config.yaml
num_classes: 9
encoder_norm_position: "pre"
encoder_mlp_ratio: 6
encoder_conv_stem: false
l1_shrink: 0.003
warmup_steps: 290
Rows from block 4 of the encoder, named by matrix and row number. Rows with one number belong to one attention dimension. Each number is 128 + 24 x the weight over its row's rms, rounded and kept within 0 to 255. All counts start at 0. After the name is the row's rms in percent of the matrix's.
# v: attention value (encoder.blocks.4.attn.v.weight, 192x192), inputs 144-191
# proj: attention output (encoder.blocks.4.attn.proj.weight, 192x192, transposed), outputs 144-191
v.22 097 [152  91 131 132 109 118 121  52  79 136 140 123 130 166 137 135  99  63 162 133 143 136 124 139 182 134 177 199  96  86 120  92 128 131 103 119 134 121 129  80 127 130 120 117 143 152  86 130]
proj.22 098 [ 97 182 117 123 192  97 124 181 134 100 105 132 141 106 140 117 130 157 113 136 139 122  99 131 119 129 135  76 173 151 128 127 119 134 117 159  59 124 131 104 115 122  87 126 181 130 189 139]
v.23 091 [120  93 164 107 133 128 172 125 108 114 103 139 130 147  89 115 137 123 143 140 130 138 121 125 129 111 152 128 129 159 127 145 142 173 147 129 174  98 118 124 139 127 113 128 142 165 166 139]
proj.23 085 [133 153 110 132 131 103 142 135 147 130 118 105 128  87 127 162 114 112 156 121 123 151 154 118 142 125  85 146 146 127 123 102 130 107 127 148  86 172 144 156 117 139 140 111 115  89 117 142]
v.24 105 [138 143 132 136 122 135  86 110 154 138  83 164  86 153 129 149 129 137 116  92 164  83 135 123 152 161 139 131 119  92 121 123 151  90  94 166 133 124 158 128 106 130 127 114 138  87  69 152]
proj.24 099 [127 109 130 136 143 138 149 122 126 101 193 104 148 113 119  36  65 146 111 146 128 147 111 115 130 103 120 123 144 161 144 182 138 125 162  96 116 108  85 108 110 127 128 143 142 131 179 133]
v.25 099 [161 156 148 119 122 167 150 129 106 144 187 131 126 105 102  97 157 141 135 127 107 118 115 124  95 129 122 129 103 174  84 123 120 135 100 153  90 225 155 143 121 134  92 138 118 124 173 108]
proj.25 105 [ 82 119  94 151 107  83  98 123 133 146  95 116 155 129 140 101 141 127 108 122 132 115 108 114 126 150 169 165  86 103 128 134 128 104 208 127 160  71 125 115 134 128 157 116 128 126  50 175]
v.26 109 [ 90 143 109 121 167 115 180  97 125 141 143 118 127 142 126 130 115  82 128 128 137 139 168  87  98  60 117 124 158 135 181 141 127 132 124  87 100 128  91 178 130 130 130 130 148 121 149 127]
proj.26 103 [144 126  95 115 131 143  89 154 160 120 102 125 119 126 139 140  93 163 148 130 150 149 124 146 150 136 145 128 118 117 103 135 131 142  61 137  89 128 159  75 128 167 144 133 125 126 138  83]
v.27 103 [155  88 134 129 134 124 162 129 115 168 116 114 137 126 108 140 151 133  71 163 117  74 174 113 131 126 110 105 118 126 159 118 127 129 122 128 126 125 141 124 106 208 103 149 118 150 145 124]
proj.27 106 [162 160 103 131 139 124 120 128 119 106 114 128 102 131 170 158 152 144 199 125 127 151 115 132 160 126 130 174 109 105 111 134 107 138 109 104 144 216  96 132 126  59 126 115 130 115 141 124]
v.28 099 [125 141 164 104 100 127  82  64 154 136 117 165 133 134 123 107 105 133 116 153 109 108 109 164 103 128 113 144 131 112 150 168 134 104 133  99 166 136 166 125 146 154 133 152 121 144 127  55]
proj.28 094 [120 128 136 135 159 122 208 158 101 105 126 117 123 102 125 174 139  94 133 129 134 108 110 101 147 118 119 129 134 144 131 114 141 136 127 132 104  93 132 130  83  89  95 137 128 119 155 168]
v.29 109 [125 150 130 128 139 140 115 137 149 107 127  88 104 113 124 155 132 134 156 124 166 108 123 111 126 132 193 145  94  85  97  71 150 147 121 124 128  98 138 174 126 142 133 128 112 128 150 129]
proj.29 120 [122 119 118 133  84 116 151 111 119 142 128 142 142 137 132  71 128 130 107 130  94 153 144 146 123 146  89 126 159 142 158 176 136 123 117 156 110 144 122 104 109 138 118 128 156  98 142 147]
v.30 100 [134 176 131 148 128 173 137 125 137 113 147 157 120 140 132 117 103 139 100 138 125 113 142 128 166 119 118 120 127 126 104 130 128 146 122 164 104 174 128 124 133 125 170 135 119 117  53 115]
proj.30 093 [124 115  87 125 128 128 111 106 165 175 120 107 133 128 127 109 126 131 137 131 123 179 127 126 143 124 151 128 131 116 142 122 131 102 141 116 154  79 189 128 106 125 114 103 175 151 194 101]
v.31 093 [131 128 118 145 126 142 153 126 130 145 157 111 132 132 151  93 132 135  95 117 148 124 162 132  87 148  95 140 132 130 128 117 135 120 157 122 127  65 162 138 131 142 129 132 138  99 122 114]
proj.31 093 [126 166 139 119 115 107 105 113 140 117 124  81 141 149 135 172 129  95 136 130  73 145 129  94 149  60 148 118 155 149 142 139  81 138 110 102 136 146 129 125 101 123 128 121 112 176 163 137]
v.32 090 [ 94 122 158 150 110 120 159 101 166 101 139 190 136 117 146 128 110 110 128 106 147 166 139  99 141 126 114 128 133 117 151 132 109 121 166 134 114 118 163 138 164 133 126 126 123 147 119 105]
proj.32 084 [138 133 130 115 115 154 102 146 128 147 116 161 140 135 118 121 112 133 108 131 122  86  99 112 101 127 142 138 140 161 122 148 140 118 138 107 124 133 129 131 123 103 118 126 141 110 127 124]
v.33 087 [ 99  90 154 107 133  87 113 107 101  87  95  84 113 122 128 149  75 121 152 119 145 124 143 189  95 123 135 121 119 121 116 133 145 130  93 124 147 104 156 110 140 128 103  83 156 146 128  96]
proj.33 085 [128 117 102 103 162 175 111 126 142 134 168 142 110 126 130 141 162 129 129  92 165 156 122 155 167 104  86  83 130 102 124 107 119 133 154 121 144 129 127 154 120 144 148 120 163  87  84 147]
v.34 111 [131 162 127 181  71 136 115  98 149 122 142 116 137 140  88  71 135  84 112 117  90 111 121 176 110 124 131 131 129 122  81 107 132 142 130 161 130 112 165 119 131 142 149 117 125 136 123 170]
proj.34 108 [109  86 153 109 159  99 153 116 125 112 119 151 129 127 125 124 124 151 136 128 168 154 124 129 119 178 102 126 134 136 154 151 126 134 121  98 126 130 114 135 110 118 142 147 137 119 125 115]
v.35 118 [136  66 119 137 131 123 128 111  72 157 101  96 143 131 168 126  91 118 148  82 149 128 129 131 132 157 133 141 126 115 117  85 224 131 135 114 143  87 154 128 136  99 110 153 161  99  78 139]
proj.35 109 [140 171 114 119 145 133 123 178 174 122 104 130  73 130 118 140 128 130 119 139 130  74 139 120 166 105 140 117 120 136 152 124  84 101 149 151 102 172 100 120 147 134 125 105 125 126 158  85]
v.36 100 [ 99 138 147 182 134 128 200 109 145 151 115 156  89 103 145 124 120 141 185 106 125 137 121 101 148 113  98 119 116 151 135 103 238  92 132 110 144 125 105 107 125 122 128 143 130 143 134 180]
proj.36 094 [146 142 115  77 132 118  61  92 130  89 123 129 124 121 132 113 143 124  81 110 148 147 178 127  96 128 105 170 126 143 127 191  66 160 153 145 111 102 140 130 119 109 118 105 119 146 137 121]
v.37 089 [129  99 114 147 146 121 132 104 166 125 173 162 175 105 114 117 149 158 102 108 144 128 111 183 120 135 134 155 118 170 122 133 136 110 100 126 128 131 101 137 114 133 110 146 107 111 163 123]
proj.37 087 [ 88 122 124 131 113 122 106 108  81 155 126  95 142 139 131 150 128  75 131 154 128 115 155 122 154 115 125 105 144  89 186 124 124 150 124 127  82  81 135  98 127 115 139 148 141 114 100 130]
v.38 094 [ 90 136  63 129 118  99 131  92 174 112 143 123 118 110 176 137 163 101 136 115 126  92 132 104  61  82 125 172 146 158 130 125 138 111 121 122  92 130 118 139 131 102 100 131 137 130  86 121]
proj.38 088 [126 109 186 104 132 152 124 137  97 128 121 132 147 144 150 175 122 110 157 124 162 140 164 150 191 126 138  81 129 123 130 131  86 137 126 128 130 128 162 142 106 124 144 141 145 119 142 149]
v.39 090 [132  85 121 128 138 121 127 145 145 125 165 125 129 117 158 142 119 122 129 143 126 115 157 184 114 124 148 118 148 108 175 138 164 123 108 114 113 131 126 154 134 116 166 129 149 112 119 101]
proj.39 091 [118 152 124 135 137 165 120 112 137 126 128 110 111 119 126 151 119 145 106 171  91 125 142 119 140 117  90 130 139 100 132 119 115 118  87  90 142  86 127 122 148 125 131 138 103 130 128 111]
v.40 094 [156 102 106 132 105 139 103 131  94  97  99 124 143 169 116 116 131 128 125 164 139 152 104 138 104 141 156 115 136 119 135 129 139 131 113 112 131 140 162 106 114 183 138 123 192  91 118 123]
proj.40 093 [154 127 127 125 164 113 144 126 153 182 142 128  99 130 146 122 144 131 140 142 159 115 152 124 127 128 159 126 146 150 105 151 145 103 198 130 150 137  86 163 102  81 158  95 118 127 130  79]
v.41 108 [144 158 119 116  38 125 143 129 100 100 156  93 116 113 177 130 133 156 110 135 112 111 123 133 118 130 139 130 168 154 128 103 108 143 104  97 127 142 125 132 132 132 156 120 134 114 142 146]
proj.41 106 [118 137 124 153 161  83 122 118 147 153 130 143 124 157 126 160 151 115 138 132 132 144 144 114 119 127 157 116  80 147 127 132 145 129 142 151 136  84 145 150  60 112  92  89 136 124 116 124]
v.42 099 [142 148 109 125 164 124  74 136  50 129 149 143 136 107 138 167 125 124 117 111 138 133 118 134 136 134 110 116 158 149 126 102 122 158 130 130 118 168 141 123 104 129 103 128 118 137 106 179]
proj.42 097 [165  80 162 153 117  91 140 121 143 114 142 128 139 136 126 127 121 121 152 110  84 130 146 143 118 110 177 131 113 133 123 179 137 107 109 108 122 135 120 133 177 142 136 164 143 114 141 112]
v.43 102 [159 137 138 129 121 142 153 113 112  92 153 145 135 130 148 119 155 108 113 121  61 141 130 109 164 113 106 128 131 151 166 127  59 129  91 149 114 158 121 114 123 106 156 125 135 136 124 112]
proj.43 092 [ 71 155 154 116 112 135  99 129 121 188 130 132 111 123 120 173 109 128 126 146 115 120 145 128 105 144 128 117 142  97 114 118 162 127 129 111  97  84 107 141 125 144 103 133 151 139 122 133]
v.44 099 [ 80 115 135 114 147 113 169 131 136 144 114  95 139 132 181 126 114 131 122 142 178  70 127 111 168 177 121 121  85 142 134  87 119 118 143 113 113 150 115 144 152 168 128 137  74 116 146 156]
proj.44 085 [149 107 135 115 111 128 101 123 126 141 127 145 120 126  67 137 131  98 126 135 113 163 157 157 123 119 107 135 181 121 111 170 122 120 105 133 104 127 168 138 122 122 128 101 162 156 116 125]
v.45 103 [131 176 139 137 145 137 127 128 137 139 156 138 120 140 146 135 113 163 131 146 123 162 105 112 116 139 114 130 126 135 100 128 125 129 146 134 129 102 138 121 106 131 163 204 130 182 145 133]
proj.45 101 [115 110 136 129  84  85 125 142 136 106 115 127 118  90 109 104 194 148 116 131 140  90 152 105 131 154  70 137 126 124 153 142 140 133 117 134 127 115 163  95 129 119  85  44 123 106 148 117]
v.46 098 [139  86 142 129 151 167 128  93 117 131 126 127 170 169 114 126  98  72 134 121 116 124 159 123 176 115 133 118 131 107 110 171  82 142 170 104 104 124 121 125 128  86 148 129 139 166 128 155]
proj.46 088 [171 154  94 171 112 115 134 162 126 137 113 157  76 140 102 128 125 181 134 118 139 159 134 122  98 162 114 131 126 131 156 127 126  85 124 149 141 136 122 130 145 173 108 163 125 141 125  99]
v.47 112 [129 125 136 109 139  90 141 125 106  62 127 192 156 107 131 130 103 109 158 106 131 165 127 123  90 142 101 101 102 139 127 140 109 125 121 190  99 114 178 108 125 100 144 101 143 145 160 140]
proj.47 109 [118 136 125 148 142 128 117  91 103 171 137  76 140 144 101 124 153 162  79 138 155  97 132 139 159 129 132 155 128 149 114 117 173 164 149  98 163 159 113 146 120 130 134  93 114 117 136 133]
v.48 113 [152 129 115 135  75 125  81 128 135 118 139 119 110 157 121 132 148 136 129 128 121 131 125 136 128 107 121 115 151 140 111 119 156 136 117 161 117 135 140 135 151 107  64 114 152 159 114 118]
proj.48 106 [117 131 132 178 141 139 158 105 128 137 111 129 117 112 159 163 111 103 132 126  98 155 131 123 139 128 166  98 113 120  93 127 108 106 126  91 124 111 119 139 115 127 138 131 138 124 159 177]
v.49 106 [125 187 117  98 149 116 141 100 113 112 171  96 160 129 150 132 170 142 107 118 143 121 126 124 127 143 119 119 167 169 128 143 140 142 166 165 109  74 111 132 123 144 129 110 170 153 138 132]
proj.49 093 [ 86 119 126 197 119 116 156 136 114 140 119 143 116 120 137 120  69 140 123 137 124 129 128  91 127 138 128 137 109  84 123 108 131 116 104 112 125 121 164 118 136 109 152 110 124  95 130  98]
v.50 091 [174 161 121 174 162  51 142 124 133 130 124 145 131 111 100 133 124 172 136 142 123 129 137 132 128 102 135 116  47 139 123 155 114  76 131 118 123 129 112 145 129 143 132 102 172 138 136  98]
proj.50 088 [ 77  84 143 114 119 171 139 114 132 113 104 123 144 120 132 140 108 141  87 129 129 120 107 116 164 152  99 125 171 138 148 126 169 161 138 155 141 149 131 126 134 127 127 151  78 159 103 164]
v.51 103 [130 121 141  93 167 114 136 139 119 127  99 163 114 134 136 149  94  84 172 115 147 189 124 133 120 142 139 126 134 138 144 137 113 127 128 150 121 128 104 138 109 141 119  93 108 124 131 121]
proj.51 096 [128 103 108 149 113 127 133 145 128  98 165 110 140 137 119 133 140 207 121 130 163  90 121 109 151 117 139 130 128 134 157 110 131 133 132 143 149 176 157 144 129 115 182 181 134 129 131 126]
v.52 113 [132 111 133  91 135 105 156 122 121 109 119 171 183 122 170 177 131  97 136 125 128 116 117 153 128 158 103 117 130 139 129 150 135 136 129 182 105 152 105 118  80 162 143 135  82 164 159 140]
proj.52 098 [128 119 130 147 150 123 112 124 128 154 142 133 138 110 119  59 110 176  96 171 127 131 143  94 166 127 130 163 143 139 142 146 127 135 118  82 159 130 152 149 175  68 100 151 141 122 143 108]
v.53 098 [131 128 153 145 145 132 132 128 123 118 130 131 113 132 162 129 134 115 145 118 113 141 128 122 129 157  77 149 109 111 149 165 141 125 131 129 131  81 110 126 122  78 132 114 152 112 164 119]
proj.53 087 [117 127 112  96 102 152  86 130 141 141 134 116 128 142  67 120 117 166  75 142 149  93 144 113 121 128 112 126 128 112 164 121  89 138 108 138 135 168 126 127 125 146 111 105 109 124 135 121]
v.54 091 [145 115 114 128 112 127 166 106 129 130 121 136 101 127 146 123 121 155 128 129  95 139 122 122 107 125 156 141 142  91 131 158 112 119 121  86 121 138  81 133 122 125 122 137 112 112 126 128]
proj.54 087 [135 145 118 110 151 133  73 127 128 163 123  95 138 172 113 144 114 124 149  90 146 113 137 125 137  92 105 146 149 140 130 132  89 127 106 152 147 127 100 152 156 136 135 124 158 152 142 163]
v.55 094 [125 121 137 143 123 156 128 142 132 129 113 148 156 131 120 154 133 128 129 138 122 134 101 124 146 134 112 159 149 143 135 125 113 154 128 134  72 125 178 154 152 158 113 133 171 128 116 125]
proj.55 089 [116 145 167 130 118  93 143 123 140 134 166 122 180 122 137 130 153 125 136 153 130 118 139 121 120 115 164 126 119 143 175 170 173  91 115  73 121 139 127  89 117 102 148 146  79 174 162 154]
v.56 089 [116  40 134 166 130 140 143 107 124 144 127 142 152 119 108 117  74  42 125  99 125 129 116  97 121 116 111  83 131 133 173 184 145 122 128 122 151 144 127 118 141 106 111 114 107  99 115  99]
proj.56 089 [136 223 120  90 141 131 127 125 115 119 104 137 105 132 158 121 108 144 114 141 162 135 139 142 130 137 144 208 130 151 112  98 131 144 142 122 164 140 130 140 104 147 133 153 110 141 120 116]
v.57 105 [184 134 129  97 134 169 125 127 135 130 133 101 111 142 114 122 152  95 108  84 121 144 150 111 110  96 131 150  97 158  93 135 146 170 104 137 136  88  98 134 132 121 128  96 126 133  89 148]
proj.57 090 [118 128 114 200 129  87 127 144 135 126 147 171 159 126 119 122  85 145 150 136 129 120 130 159 151 137 112 110 161 136 110 164 110  84 108 154 133 205 112 133 127 133 131 144 147 116 174 147]
v.58 093 [104 168 144 122 127  91 118 117 115  90 130 206 128 142 126 169 135 102 136 196 113 152 152 137 116 112 119 123 132 134 125 123 107 150 124 111 157 170 148 145 146 120 119 131 131 134 152 138]
proj.58 096 [105  98 144 129 131 128 148 126 204 176 137 137 168  97 108 126 148 127 130 105 143 118 129 156 117 169  88 155 132 145  89 130 122 111  61 143 136  87 137 145 111 122 173  90 135 116  97 118]
v.59 110 [122 138 140 105 150 128 137 138  60 109 123 144 119 119 125 189 147 125 137 162 106  89 122 127 124 148  77 128 124 168 124 136 104  80 118 119 120 150 130 126 121 174 144  61 140 129 119  99]
proj.59 108 [140 104 125 106 125 132 139 142 161 139 181 129 155  80 149  95  91 165 113  90 130 166 126 117 164 103 196 131 125 127 117 130 192 157 158 159 155 134  88 185  90  96 114 153 114 129 130 114]
v.60 092 [144 132 165 128 122 132 111 153 154 114 159 127 126 150 131 118 105 143 123 128 113 157 134 123 124 133 131 114  72 137 132 151 120 203 132 138 159 124 138 134  93 156 159  96 147 132 114 126]
proj.60 085 [108 118 115 154 113 100 123 131 102 162  89 128 110 120 139 148 139 117  83 163 135  85 137 177 131 128 133 143 121 127 162  72 183  81 101 108 131 136 144 126 123 116  94 135 102 148 129 134]
v.61 099 [159  98 120 136 124 146 105  97 123 168 153 125 110 136 140 165 133 118 147 115 137 137 141 106 108 144 175 109 140 115 137 168 189 150 131 125  96 127 146 117  90  85 154 121 147 125 113 128]
proj.61 093 [142 184 170 125 150 130 129 113 151 100 147  74 106 142 121  84 108 164 117 137 130 146 150 114 133  86 121 164 127 152 132 106  73  81 162 129 133 155 138 139 137 127 143 146 112 147 144 144]
v.62 099 [114 141 107 142 114 127 151 143 172 120 147 129 157 151 120 142  88 195 128 114 100 147 163 103 126 172 132 135  99  72  94 128  91 110 129 112 130 143 141 145 122 129 135 123 117 134 142 132]
proj.62 113 [124 127 162 131 128  91 123 157 150 100 105 151 121 159 131 113 177 102 112 175 145 129  97 161  91 133 100 160 126 117 128 121 144 131 121 137 124 101 134 126  87 140 113 105 141 105 120 108]
v.63 094 [167 119 108 133 132 123 130 142 135 129 138 118 144 127 185 172 122 140 152 131 120 146 191 128 153 138 127 144 149 106 130  89 107 128 128 126 163 125 143 108 115  81 149 129  93 121 139 133]
proj.63 089 [109 135 139 132 171 132 134  93 113  98 113 135 135 144  95 133 121 128 171  80 154 120 128 144  92 156 118 132 105 155 142 167 115 120 100 122 103 131 129 126 149 156 123 100 125 138 131 100]
v.64 101 [121 102 113  75 121 131 139 144 114 106 128  90 121 139 151  81 120 146  89 135  98 186 110 104 120 119 122 109 124 114  98 158 125 151  98 145 130 134 147 108 175 133  89 114 147 176 134 121]
proj.64 100 [103 146 131 171 145  74 162  98  92 139  89 131 153 128 128 129  97 120 170 124 160 100 132 151 161 146 132 146  94 164 125  88 129 154 139 117 134 118 135  90 105 144 141 155  97  99 124 136]
v.65 092 [115  97 106 142  71 141 138  90 142 141 100 137 119 140 145  78  73 150 149 116 105 155 180 120 162 124 110  87 149 114 145 118 120 126 120 144 146  73 112 115 120 130 129 171 179 165 143 130]
proj.65 092 [138 198 129 170 170 121 121 126 114 122 114 128 139 100 130 140 136 125 114 128 155 142 117 111 118 128 128 136  69 129  77 148 112 103 168  82 117 129 113 140 126 186 120 112  72  89 107 151]
v.66 081 [133 114 152 128 185 119 128 140 131 122 107 115 136 148 157 131 140 124 123 136 150 122 109 131 118 155 130 155 133 146 135 119 130 113 129  94 146 114 154 124 151 181 115 129 134 105 139 158]
proj.66 083 [137 139 132 140  97 108 127 122 150 128 144 121  69 147 112 176 111 130 110 125 123 101 164 123 140 124 129 127 141 110 108 138 134 156 159 138  89 136 102 122 105 114 163 146 151 131 110  93]
v.67 095 [ 91 183 102 147  82 142 100 127 168 180 162 125  89 151 131 144 121 132  93 131 111 126 117 117 133 141 157 133  94 110 124  91 161 100 114 115 173  92 106  91 139  82 135 152 134 127 152  88]
proj.67 088 [134 127 132 119 179  76 165 126 127 135 120 149 174 125 113 113 132 131 153 159 133 114 107 138  97 110 129 137 153 146 142 179 100 123 161 109  90 126  96 109 127 128  87  92 126 111 141 156]
v.68 095 [ 51 168  97 149 126 148 128 106 129 132 135 155 121 155 135 104 125 128 101 141 134  85 139 158 137  98  86 147 122 118 155  98 129 129 125 138 141 131 105 163 147  97 151 108 123 126  83 144]
proj.68 094 [155 117 144 133 153  94 114 135 122 136 113 118 155 110 120 145 133  79 134 120 134 144 114  88 117 166 124 121 124 147 118 128 124 125 126 135  94  83 130 130 118 124  72 140 129 139 171 127]
v.69 104 [128 134 123 129 136 123 170 122 148 112  92  96 151 159 126 146 142  71 167 114 111 136 144  94 111 129  93  93 131 172 131 162 112 147 128 161 107 158 123 150 116 146 119 133 120 146 162 142]
proj.69 107 [106 134 128 141  74 124  75 129 123 130 140 126 123 129 147 154 124 183 104 125 138 118  94 136 116 131 135 112  68  96 112 112 152 137  98 107 125  69 128 115 129  92 117 109  57  89  85 139]
v.70 084 [108 114 185 123 126 122 116 121 127 120 109 125 117 136 121 115 152 120 136 118 152 118 101 155 168 126 113 127 119 117 164 113 104 133 132 156 129 172 142 126 126 117 151 144  94 152 123 117]
proj.70 081 [146 127  87 128 134 115 148 149 185 177 140 129 106 128 153 122 114 123 126 152  84 124 142 122  91 173 133 127 132 135  90 131 163 132 117 112 133  78 103 120 164 127 138 105 126 131 129 121]
v.71 104 [144 128 111 168 157 124 127 139 123 179 121 142 129 142 134 135  94 138 124 157 131 139 133 125 115 130 110 152 122 110  94 118 123 190 120 128 165 108  65 127 170  88 150 132 181 122 159 121]
proj.71 103 [ 99 144 125 115  92 168 109 125 133 112 125 135 110 127 123 166 141 124 125 111 132 121 158 131 157 113 130 128 120 136 185 135 120  79 172 123 113 122 163 113 111 189 117 126 126 141  84 153]
v.72 091 [159 124 204 144 151 138 125 127 122  93 112 118 161 130 126 125  88 131 132 163 150 128 117 190 145 113 102 115 100  96 148 106 160 170 142 167 131 109 116 151 125 129 133 116  83 126 157 121]
proj.72 102 [141 143  87 117 134 149 121 149 134 139 128 142 114 156 115 128 127 143 141 151 133 135 124  59  97 134 129 145 130 182 124 127 164 129 141  87 129 152 119 122 112 150 108 115 136 132 153 150]
v.73 103 [130 148 139 141 117 138 187 127 112 134 119 125  93 126 161 140 167 155  95 126 133 136 112 154 136 161 127 124 125 131 128 114 145 107 136 112  82  62 116 120 161 118 134 136  63 102 117 144]
proj.73 100 [138 139  65 112 158 164  99 129 132 103 138 129 127 129  82 105  92 114 140 160  99 126 147  81 113  94 141  85 136 124 126 122 110 130 126 157 146 171 122 175 109  84 137 121 156 151 144 117]
v.74 089 [172 127 132 136 171 128 174 148 113 119 113 100 131 171 127 147 126 147 119 144 147 158 114 155 129 146  50 110 122 109 166 159 134 136  77  91  84  98  95 104 135 153 180  98 144 143 129 126]
proj.74 091 [120 137 135 161 128  91  99  80 141 133 136 118 137 144 143 131 132 108 127  93  90  49  95 105 141 131 185 133 122 167  81 124 123 138 169 187 141 140 173 165 146 119  80 176  89 129 137 106]
v.75 087 [125 167 147 152 108 150 128 179 170 119 137 101 148 102 146 148 128 124 119 104 123 112 129 170 119 137 133 137 113 129 136 104 182 188 159 139 162 146 149 163 131  44 124 186 128 129 119 119]
proj.75 086 [ 85 133  73 130 136 148 126 115  76 131 135 165 103 150 110  98 162 117 134 146 145 110 129  90 162 121 123 114 169 122 165 118 118  90 124 116 135 139 110  68 153 179 151  76 144 128 133 124]
v.76 102 [109 146 147 128 142 106 134 136 116 116 127 142 111 150 127 126  87 147 107 117 179 128 143 136  90 108 103  86  85 126 163 176 163  82 107 119  83 104 109 122 116 154 185 134 174 121 127 121]
proj.76 098 [140  78 115 106  94 146 163 123 137 159 171 115 129  74 153 137 142 130 130 122 109 121 127 129 153 125 135 121 117 106 158  85 132 135 134 121 167 139 158 156 102 131  56 126  93 138 130 141]
v.77 108 [160 169 151 160 147 100 196 155 149 156 123 114 147 154  86 143 141 110 127 177 128 120 114 132 119 137 107 135 128 129 123 119 123 129 140 129 119 128  71 137 140 128 138 142 171 132 150 124]
proj.77 111 [129 129  98 105  89 186  76 141  87 120 139 120 125 120 123 135 107 141  96 101 128  95 120 120 142 126 159 132 140 134 187 134 157 128 125 108 113 121 194 128 123 106  98 115  86 113 109 135]
v.78 096 [101  95 109  91 129 124 142 114  89 139 141 146 129  97 132  85 130  95 136 127 123 124  94 126 144 157 127 118 138 134 116  98 166 128 139  96 143 129 183 158 148 129 130 151  91 116 122 127]
proj.78 098 [134  97 162 132 137 125 111 111 182  79 131 136 113 140 113 121 137 165 114 139 146 128 173 119 152  91 117 122 141 122 126 112 105 129  70 142  84 148 106  87  68 121 129 126 183 147 180 125]
v.79 091 [148 104 127 101 109 126 139 163 104 144 128 116  85 115  77 142 108 183 125  70 132 205 143 144 120 107 147 109 131 123 131 151 100 138 124 119 117  90  74 131 117 101 164 128 124 131 108 107]
proj.79 085 [ 90 140 128 136 133 136 128 113 126  88 145 100 147 141 147 115 134  99 110 155 140 122 128 152 126 149 119 158 113 168 140 100 159 112 127 115 213 144 164 180 127 155 110 128 104 140 121 141]
v.80 091 [119 120 125 136 179 170 123 140 168 148 152 134 122 157 141 114 138 136 116 170 118 125 124 109 112 160  96 120 154 111  90 139 162 162 111 162 102 120 107 151 116 126  67 162 180 130 128 141]
proj.80 099 [140 151 152 129 111  82 127 129 100 126  95 161 117 123 112 133 113 126  69 125 128 134 131 128 112 141 143 163 116 153 145 124  84 108 120 113 115 140 151 137 123 136 127 116  94 141 183 110]
v.81 087 [129 103 113 114 120  90 149 119 130 145 164 126 124 128 111 154 138 121 141 137 146 102 137 109 128 125 120 101 149 120  89 139 119 148 137 164 109 150  41 100  81 118 110 114 115 145 141 117]
proj.81 089 [133 164 156 169 114 105  39 133 133 123 103 123 143 115 129 141 125 161 115 127  91 140 132 137  83 128 142 182 119 105 143 131 118 135 115 109 127 103 165 164 146 136 132 134 109 143 130 160]
v.82 092 [165 111  90  51 110 152 197 123 118 108 113 123 108 149 127 120 132 132 120 118 128 152  95 105 111 174 132 104 106  98 136 109 139 135  90 142 103 137 136 145  79 122 105  52 150 137 141 119]
proj.82 091 [132 138 142 176 148 141 127 116 154 140 144 140 101 103 138 118 110 133 138 120 143 149 189 124 194 104 143 188 127 127 124 126 121 143 159 109 172 101 102 128 160 179 178 149 124 135 108 123]
v.83 106 [153 145 138 128 126 133  99 111 104 108 148 123  96 121 151  94 121  86  93 104 119 147 130 126 160 104 161 114 149 120 115 129 147 101  58 120  93 189 122 108 141 128 126 157 179 129 172 107]
proj.83 104 [ 90 136 121 145 156 104 129 105 153 133 128 122 167 130  65 137 130 161 126 134 127 108 120 128 102 112  68  86 115 114 121 127  83 141 133 140 123  87 114 127 123 118 109 107 145  85 177 128]
v.84 099 [ 92 160  94 128  87 163 131 117 119  94  92 139 127 129 101 100 141 145 126 116 163 115 117 155  92 152 142 151 147 150 136 118 106 135 136 112 167 135 147 118 127 126 104 142  89 116 131 113]
proj.84 112 [170 112 130 129 114 131 139  88 102 118 130 116 120 144 177 167 127 110 158 118 123 119 102 130 169 111 133 116 119 111 106  97 139 140 123 115 155 143 105 139 149 167 128 145 206 146 139 133]
v.85 097 [ 75 127 136  56 149 109 107 125 137 133  97 122 115 136 141 152 102 170  81 127 138 117 128 135 116 158 133 144  93 140 158 111 134 160 181 100 124 147 107  77 117 119 160 119 122 124 170 130]
proj.85 097 [129 145 113 158 160 164 134 136 126 125 151 145  96 146 143 127 121 105 155 150 105 121 135 116 115  75 122 102 127 132 107 132 109 112 104 131 158 135 138 127 128 111  84 141 193 158  94 171]
v.86 094 [129 132 128 134 162 166 110 130 133 117 155 129 102  95 158 130 193 147 152 142 135  77 128  87 119 152 141 142 145 129 136 158 137 132 139 127 116 130 163 129 110 113 130 130 117 115 111 120]
proj.86 096 [141 114 131 128 107 144 138 162 123 116 108 137 129 167  92 130  77 121 139 130 124 181 127 164 131 115 117 133 156 146 128 137 102 102 116 118 127 160  91 166 181 128 111 106 144 136 134 128]
v.87 090 [147 125 130 131  95 129 129 140 134 108 117 153 140 134 156 107 139 145 148  64 128  94 113 159 150 141 127 131 163 139 114 127 121 152 128 135 115 129 128 120 166 123 127 123 125 173 128 125]
proj.87 089 [133 132 142 131 119  99 154  69 120 124 132 131 100 144 122 147  60 112 149 111 125 135 127 137 144 129 126 125  60 120 112 126 117 120 161  85 154 146 121 147  92 165 129 101 160 116 108 136]
v.88 098 [140  69 128 145 122 144 120 109 143 136 134 128 159 131 116 134 128 144 161 113 139 105 123 107 159 133 103 170 104 143 154 117 157 121 103 119 208 160 159 134  89  93 134 164 138 145  73 138]
proj.88 095 [125 142 122 104  99 124 150 148 133 130 126  95  67 148 122 161 125  91 134 135 133 140 117 148 134 130 188 140 128 126 157 120  68 119 169 116 110 129  77  87 148 159 138 133 128 118 144 162]
v.89 093 [168  92 130 149 151 129 131 135 115 184 132 145 127 144 153 165 113 151 141  51  97 147 150 155 126 114 118 157 122 119 151 106  96 127 107 130 109 114 128  89 113 160 118 142 101 111 163 147]
proj.89 106 [ 86 165 166  83 132 135 118 148 120 112  82 149 163  91 102 114 161 133 115 149 143 139 104 104 153 133 128 148 133 123 129 203 128 142 123  87 145 164 131  97 133 122 133 127 130 105 144 105]